Rows from block 7 of the image encoder of a small image captioner, named by matrix and row number. Rows with one number within an expert belong to one neuron, the router's apart. Each number is 128 + 32 x the weight over its row's rms, rounded and kept within 0 to 255. All counts start at 0. Numbers have three digits each.
After each expert's rows are labels from the 100 images, of 14976, where the router gives the expert most weight on average: "top examples" is what is common among them; "peak on" is the class under the peak. Only what is clearly more common there than usual is listed. The data: small renderings of single solids in any pose.
# router: router (encoder.blocks.7.mlp.router.weight, 16x192, trained with AdamW), inputs 0-63
# up: expert up (encoder.blocks.7.mlp.up, 16x192x192), inputs 0-63
# down: expert down (encoder.blocks.7.mlp.down, 16x192x192, transposed), outputs 0-63

# expert 13
router.13:039126137089132147102124111135137123088172189129176108135156079162162141147117184134139117112171118038066094155122167089119131156073120152100140158076170110149150138133171126084103138129124141
up.0:121154128118133121173153159125107130136094057129114133122127113125148119112159117118130128113137207144152151127143134163100138091138130123129120095143126128121112126112096132152148131125100121
down.0:104134147142111113025122120102129138119133172126092126148143137144089124161120103187101000165123130148122126132146121146108132134128144129126140131087139099117024135157099130121107125143165103
top examples: matte; yellow; cube frame
peak on: solid

# expert 14
router.14:129098140127104104100118134147043154169163124166091128051085122072077141115108151113081089141191171137216071129119108100161122157108141088157171140171136147077101137147027116117121136134092131
up.0:109089130123161137114044064133112130135169128125128159138125171199066139161121121170166126131128154124124137075130126091178171138188149180167073160131162095126177139147104110080100175113113146
down.0:141129116047133129123112116158115128123124139098234215158127122127154126144151128119135112123103049123083122119118193120144130170147181099129102180215162147150194146048168125137121105082131130
top examples: black
peak on: solid

# expert 1
router.1:140165148065139174170174120116129132153161047127131091120142133142126025165148102157159120124129172161120116133095141185069125164135131107162118151102083111133133103073142132136150151102171171
up.0:146099100137088154114130124097158130131127098133136092149117137198103066179185177104073170081132141123138102250105114126107085174159129124116190094116153122177133131065107049123157111099145044
down.0:132127174120130143147110130124130072069120093104126114155206140095201128115182210073138146124123128120123061045131022131156110077110114061128082053139092114108129163103149129138138150139094147
top examples: metallic; white
peak on: solid

# expert 0
router.0:186205121154134098107119149148122180150099119147119155097145169082072124155176105126150120148083123158182170120122124143130089207186146159123130125125151132081107154126082146132152099117167113
up.0:049182128132128168108121125135126115123106102113134129130144119157159088129123086154133079149080137135131008128181127129111150087123078100135156149188084113129053105156168100132145114126173149
down.0:124130162097125077144133103099163127187160113115119128084164172129129175125158157139075143116150133162126136125132039113129089120140206129076121114126138153126125125107118157104158125075113130
top examples: teal; metallic
peak on: solid

# expert 8
router.8:132105189154065135181146105103135131133091182121165066120153109131117104134114119153107110112123140088078146106130128175091187128106164168106127102119137195131161137085116175140120147135148129
up.0:133142129132095128166160094146141153151157131109106112055150093165136100128127061140101102202174158115148187062136173156139099156074153196142063108173154119057097126132108126093131187127123127
down.0:094120095138107122144079132144110148172153211098169138162123131135150198129155182177134149128110135135130111128101133046108106121157129092115130130116148126142150160129163127112050093062176157
top examples: plain; disc
peak on: solid

# expert 10
router.10:161119141137132084137108128171196117152149122108110132160100133140138162087148088127161138180078132122087174146125112134122101108175147159138090147108107125110108161141086088149146094062074146
up.0:156178140128100167133124141175138098131123075119049121158133163215109114054164130146141121118165125127228135129158097126128128143117136164151109186172123129138137105126162162021141168087141133
down.0:129199126173129133097050102120118165187147165153103125139127142131132150082153165201140142104119126203145091122094098133135126141151182129081140166119098126140246131017159182124099159137111089
top examples: blue
peak on: solid

# expert 5
router.5:113097142138121149123095113193107120174073100113133157156128144090116156129140113112109102181128130203115125106138095164134089060168117113197132109143087115098131093124163162132168136181161121
up.0:106099109138142152139152144115095127122174166152128097120107136095118126146135118134101105104052107124108076049140123062108135140089118114135143127126202151119123151134130095128090118131098135
down.0:138126107165145129108108128130105077167107111097135127159103172102125146151129123123074173113160112128115124146067063130167126129113118114126131068104118154131154118111135114099121126131139106
top examples: brown
peak on: solid

# expert 9
router.9:105122143135194128126196169110098092118154110153144052160155139116141136171135157138099143087120108129127118089184127191073176130107168057146124071107107129076115110145146090208121114159112121
up.0:124153133108087127133126125113143044128134129112112141127107139139143116150088099141141072147122129118104140117120130118127136129153047132133058160109045130138130126115059152116154162128119153
down.0:104138150123133139143138127141132152124139162127120112137127101119127129170134186140130133132128130083190078120144127218126085065116184171211173113123168168142123135128128111153105141129100097
top examples: disc
peak on: solid

# expert 12
router.12:074096072135103160137150132084133138158122174119121098150105153098177069112117188160134124071101058155140127206144115095120135151154137137177180145205131158101139139102142129159192125088180074
up.0:067128130082086157186146124134033123123146062145118075135141119119131089128131094119137129116147155133158107151142093131094096098101117141195106085034091132110124145085114073144072139138147125
down.0:156145153138145118149157115160134103094176092074111080137162091143192124101147130111149141136116048130080108116103129131114056119096111069155099128127036090146143167092110167114129148128087124
top examples: grey; white
peak on: solid

# expert 15
router.15:166177141145096150141198131144094141144082076089129182126091125103154097090118147183094129111123131181148172117158162178169125091118115148168067119189088138131097137058147179200109116178157114
up.0:144076126112128136113063113116120133116107097104104083082150146172186094118125131174130120126207091129140145123141143119118144146131132163121124152193170145112157133090087126071143145106183082
down.0:133159106161071146126149115144141146144151152124122102104136109129173166129117134078132134144119122119160144129077178132194122182131117115138137133073084079127165182150120135105104121106147122
top examples: purple
peak on: solid